Weights of a small encoder-decoder audio transcriber: 4.76M parameters, trained on short made-up English sentences, spoken by a formant synthesiser in many voices.
Rows from block 3 of the audio encoder of a small encoder-decoder audio transcriber, named by matrix and row number. Each number is 128 + 24 x the weight over its row's rms, rounded and kept within 0 to 255. All counts start at 0. Numbers have three digits each.
After each channel's rows are labels from the 100 clips, of 14848, where the channel reaches its highest value: "lies over" is the class under the peak. Only what is clearly more common there than usual is listed. The data: short made-up English sentences, spoken by a formant synthesiser in many voices. In brackets: how many of the 100.
# conv: pointwise conv (encoder.blocks.3.conv.weight, 192x192x1), inputs 0-191

conv.91:093104137137177085154113135140152148108133153140117149151148133151107164122151175141110100112163160094111151135089149116095169090128125150141150138141086140124107111129116146129127134097115146147159143150121124170126099132127152142111109145133117123137107143154094088155159133127138149122117109152173097106115116092153122133126168126122147119142116070168173132112136154093153152092121169176138090159135155105170134121133095128144126153124116158144137101112095124167145142084160131142159123144144156169092121082131121123135115120109109080195099082152137139130139119136118082103
lies over: /s/ (52); /z/ (48)

conv.170:108144132119115142069086108136166106104123074090092175121091132127111167122143115110106128156153097091148150166140134076128144094137145120125102124153135145115138124120093178123129073069121105116134091147123102093155129114143072100121136102117077140165140151127130138153099139115141149167171105161111155105108121112088105095126159111115130149119083150118109142143091121136137126145092153117123135146132124131150140142162164139159150139145127125167109105098120097130129123106138133113171137126117143091124106136166079134148124146157152143138079147148131142143128139131129174094
lies over: /ʃ/ (35); /tʃ/ (26)

conv.168:130184110130143102113156091137137121137091085076135160123115124150091142129136106126141119121167130095135123127093138091136104139114150114147148094120150112099103143135156156104123124143107131156112101134103151105105154138157145103133113148139143106144124117156191169101137126098112121110124107106110192150113081112114113119182144154110153150130121077149077124147109111158127114120134121132139109119132121115126121129101143090153136171138118109152077142105153112095160153105132126160051132142150088113178140116098105105140171128154107110120141132104177111137112125180139159122
lies over: /æ/ (30); /ɝ/ (30)

conv.185:080121146130135122135166100151121147140118100115147074147128143120132086132122150108135110128135148099157147096112120136155141079159079126123102125137135138114160079124132118095123113125098078118092110152137135127140152132139131133176117128142117130130153071098164137097146143143170106154172149069103140087151132115072107119172141164147160098077125101130118159162122131141102174139096114119141146121128103160119111158113132111149154170096105058146123120143117142124095127168134142118125074108128090122110128136122136131161108107116145142145125155123096131116148126179142125152
lies over: /æ/ (49)

conv.85:080092114074140111155086133097099100143106122122124102099118154078126143158127102092114103155101110106140148137107100108127110115099106112120085092108170094117141107118138155153157114127094132128080150125127161085112138131143126106146131126109169102113093124131139132155163150148166145118104111151170138087114106072108144167088126106126138106146136121116128098129118100152082170141150106136109176124140084122138154160135132158123144133135123110136140107116108142096166150111113151104111082134159167159136114088142106155112102135137130127106178110146138109119164115084162143124
lies over: /ə/ (65); /ɝ/ (25)

conv.82:123112134162131165100140160148128087121153154090099125131133131100154147122111129104059122158127122105095081132134149116161157088088133119118128111176102125142125101139073141169116189133166095138104098113143174167177161120128135088128170096174112137157159125105128127097120162139143075144111145137098125091148130139099130156139131123128137160152146139081154127144136165165142139145123141136127097142180133148135119134114131148096099104096112135135140127147096112171156103099141097131112118141122126143125178110169128150136141147115098129115134122153182141140124128128142137122
lies over: /s/ (26)

conv.39:115138105109119105131178111143118099137151157191124088140125084133134161128115151114113072124155159146158148141080132126124145145151101109129137129104141115157128130120167138099113142094108132147085136113129089099097140098135129098097091129114149136092132122131130106112127183128117108134124098151113122145110117164118129096095141103096088093116097130108190124109091131143124158088137094159160168084167066099144121145150142133129149140158189147146147131108158112147146151145112138120131104124074124146156121134112133105097109092140141112153102134130136095123140095084110121138
lies over: /ə/ (89)

conv.141:096147132125125116149104094104124118093069145121156132110108160136136121166135140117172122147167099106116139160167130138104121147167133123123098124153103127122144140137097086111066124132125140104124171116151076157135103135140124146137101123125143115150132138174126143101086122114129133071124125100081067133132100094145112109140138100125165154110093095168126153112139089109163106101114128118106112134122156149175107118126067157169129087112129138167183142146123138161191118118127134126119131089156142131178124116144145101097100111107113137105128118117106125107142138111142105126
lies over: /t/ (62); /tʃ/ (32)

conv.162:181134111081137148115107145140123133176168099136124118161155119113125132142149165111094120115152119115113133140166119050128140127122166153143106149106106142132058099084157055117106122091146133121142132148130169139084138153099109119166149132112151086131097159152113151148142148120115131141092124111120120085135115112115072140098155139138119147153149121134132151143137146107126124103152130107122131155147114132141097120149140147154141168180118166102113135185100093125073137102142093096136143113107155115169131126161150142093102114137139124106129127123105110106135112118124108108
lies over: /i/ (56)

conv.161:124121121131088142130129141127123124097099133142130169069148113130117123121099131131129146144106099099088072099135111122165123129120141138116172146173069107159152123114139147106106100157135127138110163134138135172116154123134135128125161095160128174136150101165090109158110118149150083114131158121147097142125118101139161176097077108143127160107117106130144139121147147136152111110160154131144086166129123182166119061140157109153106117164155113123158113100116123114116134182135144112107129099127146142123133145161161136153099135161091156125170133136116121104136124095108073133
lies over: /ʃ/ (40); /tʃ/ (28)

conv.118:122185138082123146154094137191129117134097150167173127128148160101089082155122111121117086129148115153126119130127134118145100135138126112154122132109135149078134178107115146179164131122155125124171126140105152159103149164114159131090145114103113121138109134117134112120127123140147127149109130128142087114144103112075128108127143134172116149152109130133124141093094087108110123111124114090053175135098081101115122118135156135124099158153110096132108110106134105108159113133150146107127184085127143145122112139144120124140118104113158111184098149124137101161144123154127076135
lies over: /ə/ (30)

conv.163:124145133170158096153168148113088142151126104113142159154179097092118128140119080152113096142123108141100148112113113128164098109087101175134131126145100123124122132095157148108090118158088126100155100100132115143136135086167123104157144096094159122155112144104130134153132144121141132172123101134106113119137077104124162113115144133122149116145113140095151085138164150130107141162135084128105156085130071081148149150137120169159129164080168124115143116123137127173132139127144137112128146117153090147147112103131127137180124126156144151140124144164146162110095114138104081111
lies over: /eɪ/ (58); /ɝ/ (25)

conv.121:119131090137157107178154125141143145123129126106126118133115114123151146110118109164151102159102127194105156149124147149096119123131139147106140101114170085103144104133131163115159126115163143107129134085091130121127123108184150114135110089120189169129134105146129137125109129116061188137119136170102121165135150108103107097146110115135148146117148164183155109154130140160122123109084108090184083142123135113127105120126165139077127143105119129125131086177155131120121127128130075088142131132106138136138169082115139127113115099109131110153158132117130125139117100109090128116
lies over: /eɪ/ (30)

conv.138:133131164126083142140148091124111104130127116085152175113099173158135123114114148147090096107107079116076136127191125126163175104145108149160095145097132140129116145091165109102142117125123125128101158123129139125146137107118103113131129144139169141121127127131137125164157169118129147121152117124164157141138112136122166111149109113134120103146132115141139111123102126110189086149183177151164129139170123134139140137126098116137132129107131114082105097127137110109147150143120142106152104133147069109117167100075113125126114129098083116127156092120072083156110139123095170114
lies over: /i/ (40)

conv.72:120135129115107144113145108135150158107125136116153171111096106104143118153065156144145130090134126130103142173139130145104185064151120112128146103151087110141148110149148121122123136142137159049132125152152108109118102135129144142101093179104102133110115121178147132139147116138156118106171118135112149153093134105096166121140132135112158127141105128188123145109117119076106134185136131162117172115116144096122143093136129158106133165132158131097143163133147158139160112124150148134132185099145160136178151121111114086108140121116110110119094096107097104127128118097120115115
lies over: /ʃ/ (66)

conv.172:095164135154149124125123094138131107115136101131163151127151132135121088124083110110119128101126123092166106140118134149120140120140120128128094150111125119099150099142163120133149156141081157106119089109148147131148135103130130117139135087095156081129120103148157148142085123153073112100136140112165119150170109110169093113109117134126147101164116158089108131095106127079116106162120112118132137113108092125153117126121136134119105136152142091127138132102133163119128092097114188107143074159201159171107130157086093099159110120113151125155141123090127117190103120111111120166
lies over: /ə/ (42); /ɛ/ (26)

conv.160:167116111122115120142162110096117108110125105125140115070126172131133114154143137138144138138124130112095166136124137139117124123141108144117098097154114117105159165157121136129111109126123160123152153146103144106134089122158114166118099122093142127127152116115119095147124145097132142154146096158172122123147143096035176175086146188137091132126118140149163097162123111140161161085142149102156155118090128122098136106162153126092107163089104136133091079120165147075150147137152102120105152145135127129142135136107125146073109133119109131142110151134126147115102181118138145132
lies over: /ə/ (33); /ɝ/ (32)

conv.175:088070106170127144153104080105145126115165125108086122103120154127113151119126135131109115106106117131124147127125142161083068139119188124075137130072137101115087113093099155096100161088108134106120078129114145135090132109134083086129112134085121167113115117114132135125141173124144125137096126115115115121161114106132141149109132110112124147159179138126116138113097127153073117135151106096149111118124134116132146131137110137108131147111133131155181123156097151106144153146098116160143114119085135091160149125144126153126110119086152077142148125141125101154131125096145097084
lies over: /æ/ (46); /ə/ (28)

conv.123:113106141102100149136090176121116123142100135124087132103183140140122078119098127110146113130128097143145100151118141122135142127148130120137106120162167179089110086131131127095130116102099128120126152128151145130135132104105122132096079101077121149097164126138098150110120136161100079125112185124174133155110144118114137144066127152131105124095099083109086111119078113158116169160105165173172140105126112137106107118128137140118168112101148140088119092143111155119158131135093126105103145122101098171101126114116124112132120117126173099141145117168125122112122115146103162098
lies over: /ə/ (64)

conv.99:102137117128182118132093118138162152101167165081141136145128118142130128127115129125103086142155076121127157131095133140149095101124141123077099121184095136154122101137139114145113113154089103101120142155146179127125116123107150157141142118158135169101082139206145116147155086127108097121141164096113122126116131146147140122119160120121166125076149105131135146077103114152099095178089116106109136109145105154127142141099119101112109111138162159131115104093154074140112134115109081105129079118124115127119129115146122110135130080143143164131134133114114127144123131076144120145
lies over: /t/ (36)

conv.126:126184147132088132121134117137126162147140161131119128105132123058142125149138167122129124146152118136110144124125145082113159133148122135179080090083114170121145108092110127104122141132168129154121134161118121091143127069155127152127129157100078138132146163113111132170147155193165135149144111089140126114101123131096129076114123103139159104166141125137121147121135143092132137127157155156108150120125151123178095119131090107146132081160104172127090111137108104103099160138160169099102151135133092120087132154134171124127106134153137120162155142144120146117139143127139098141
lies over: /ʃ/ (57)

conv.122:133127131121118174152199154127107112140168132164143156153086113115120102124146146144147134164116108122148157099141121161152141097176159094125134091168168101145095128158138122094130122125137101124144144125132116134138067093141090145107110162103113130126152104140124147119114163113098134133094120094145121104108170138111186118121119149156122136135118150139108068152083129093105152083123140133141095133158119139150131127109128124105138126066099107117147098160122135141082138156138109119120115131125150182145146132108140101106116142094151109189092114100180119129117117145115134149
lies over: /ə/ (29)

conv.19:117163121108128053131138142120091143152107133128073147108139156150141112142127143129148133116147114184105119078135106113161156132177124100118130165119154110107133157119112115178133135144105129123151134156126124135128124117116118105177125165166092142118123123141164132123134132132138122100168169081066176136113119123115103145112148153131102151147109148120138118150107136121125108094100144104128123150117137118131151173132145131172149143154148120143118115091121093172114096163132073119139118120099176140149111135085111130143088140173064123175140107150140178136148108109106118123
lies over: /ɹ/ (69)

conv.95:117128149155072095121090121119104163120141151130134117107081134069127154158101086108106099138096133154097127137170155102097129065132145132162151108122136146096121116146128121151168144137156098102142097144110128151123170099099131116124115110126090143106161134146149092125158128141118111131167141136120192128099161107101146110110121116089102123123149129181115109110105106136104108135145132153135093102106128100166098082140122130185187134173111129114127107135161140104105122139130132174144087102105120128142142076117157115119146143142089117153145160124124138146132146143109146137
lies over: /ʃ/ (65)

conv.66:111090110129121107135177111146147161154122114079128105126135182106110126119163078110130110171124175151132124089092135172158124120122158172149112181128152094100183086118138146147095097134127101108120136146123118128121120146107132138125139129107128168158112142140138121155147158060182119131109117131144154136152116141122125127120110162118117120153155169150122116119084139151089137142134131136158118139123121143122109132105146129127102142161138133112058124092133104160120148125114110124179131145110171114107125141117119162166127121150122174154165161100149119166070129139127102123
lies over: /eɪ/ (32)

conv.81:102118086104094082154120107118112119141189181101116139125110128109126153160139096120151135147107132107129148108116123127158105088131159131113131121101109114160104144122088107130147094141119108119131154151123122147080137107143094148139092115106105111130163103147143188161127158132117093105133098118174124079116123117121139140117162151137173109122110113202141090158138090128120143116160153129116096170156154117113164138146135117156120130113132117153140108089130173100143132098149080153138116089117119103148153158138140133088179110097141131156117135115139100175159126126092123115
lies over: /t/ (53)

conv.18:128119104137105119169108130142128187135106125164131172108081141135118102134106117115116101102138112129109119128077141133138099163077137152129108145142116152132115108133051106111109130150137137143115117138118114126123129055148101126134154137115130102119097134128124128106116131199078167109110118108151113088137111133102154105145124062143114152115159151124168133152168126116106131124126097124123146161144138147134125124111144115146134095110147125133128144097123116087111127073109123162168187087118110121115111092102103132107112159119111095117141147138143176140107162188108117154
lies over: /eɪ/ (53)

conv.93:071138124140095095108091157081148142165089116111148083140129139128177121102105108164149121124085087140140096123124104141179106149079161155111111116087144130133101130144099169156139113126099104078103091117146152111161134122141115110138129139130101147109122135111155092117135146142123175142129136135099122120108148087130105134118142145126133107095110176153120141102097119183147058155154150084113158148137152129118166122148115143105153104100134117142102133095140131158121089122127121112143116121098143125124138126142095097146120160134133144117136085158119134091116091147164120168
lies over: /ɹ/ (39)

conv.151:127150125101160097123100127091153140063134098150126118131121120122069132141167136145167134133136127093118136141168164138125145114118178146103154119151116111138127108132126123117105147115116091154136110107096155145123083138182178137107128127148099100157121117121106097105127116142141100146145136170124112102107167155061131100137142104164128148157115123126109133128121165103131140109108107148150125185115152121106118135133086125094175145163102162163113109123118116114145117103118131141149153099145107146140128118137115081150113118147143163205075121141090119100110123174110096121
lies over: /t/ (51); /s/ (38)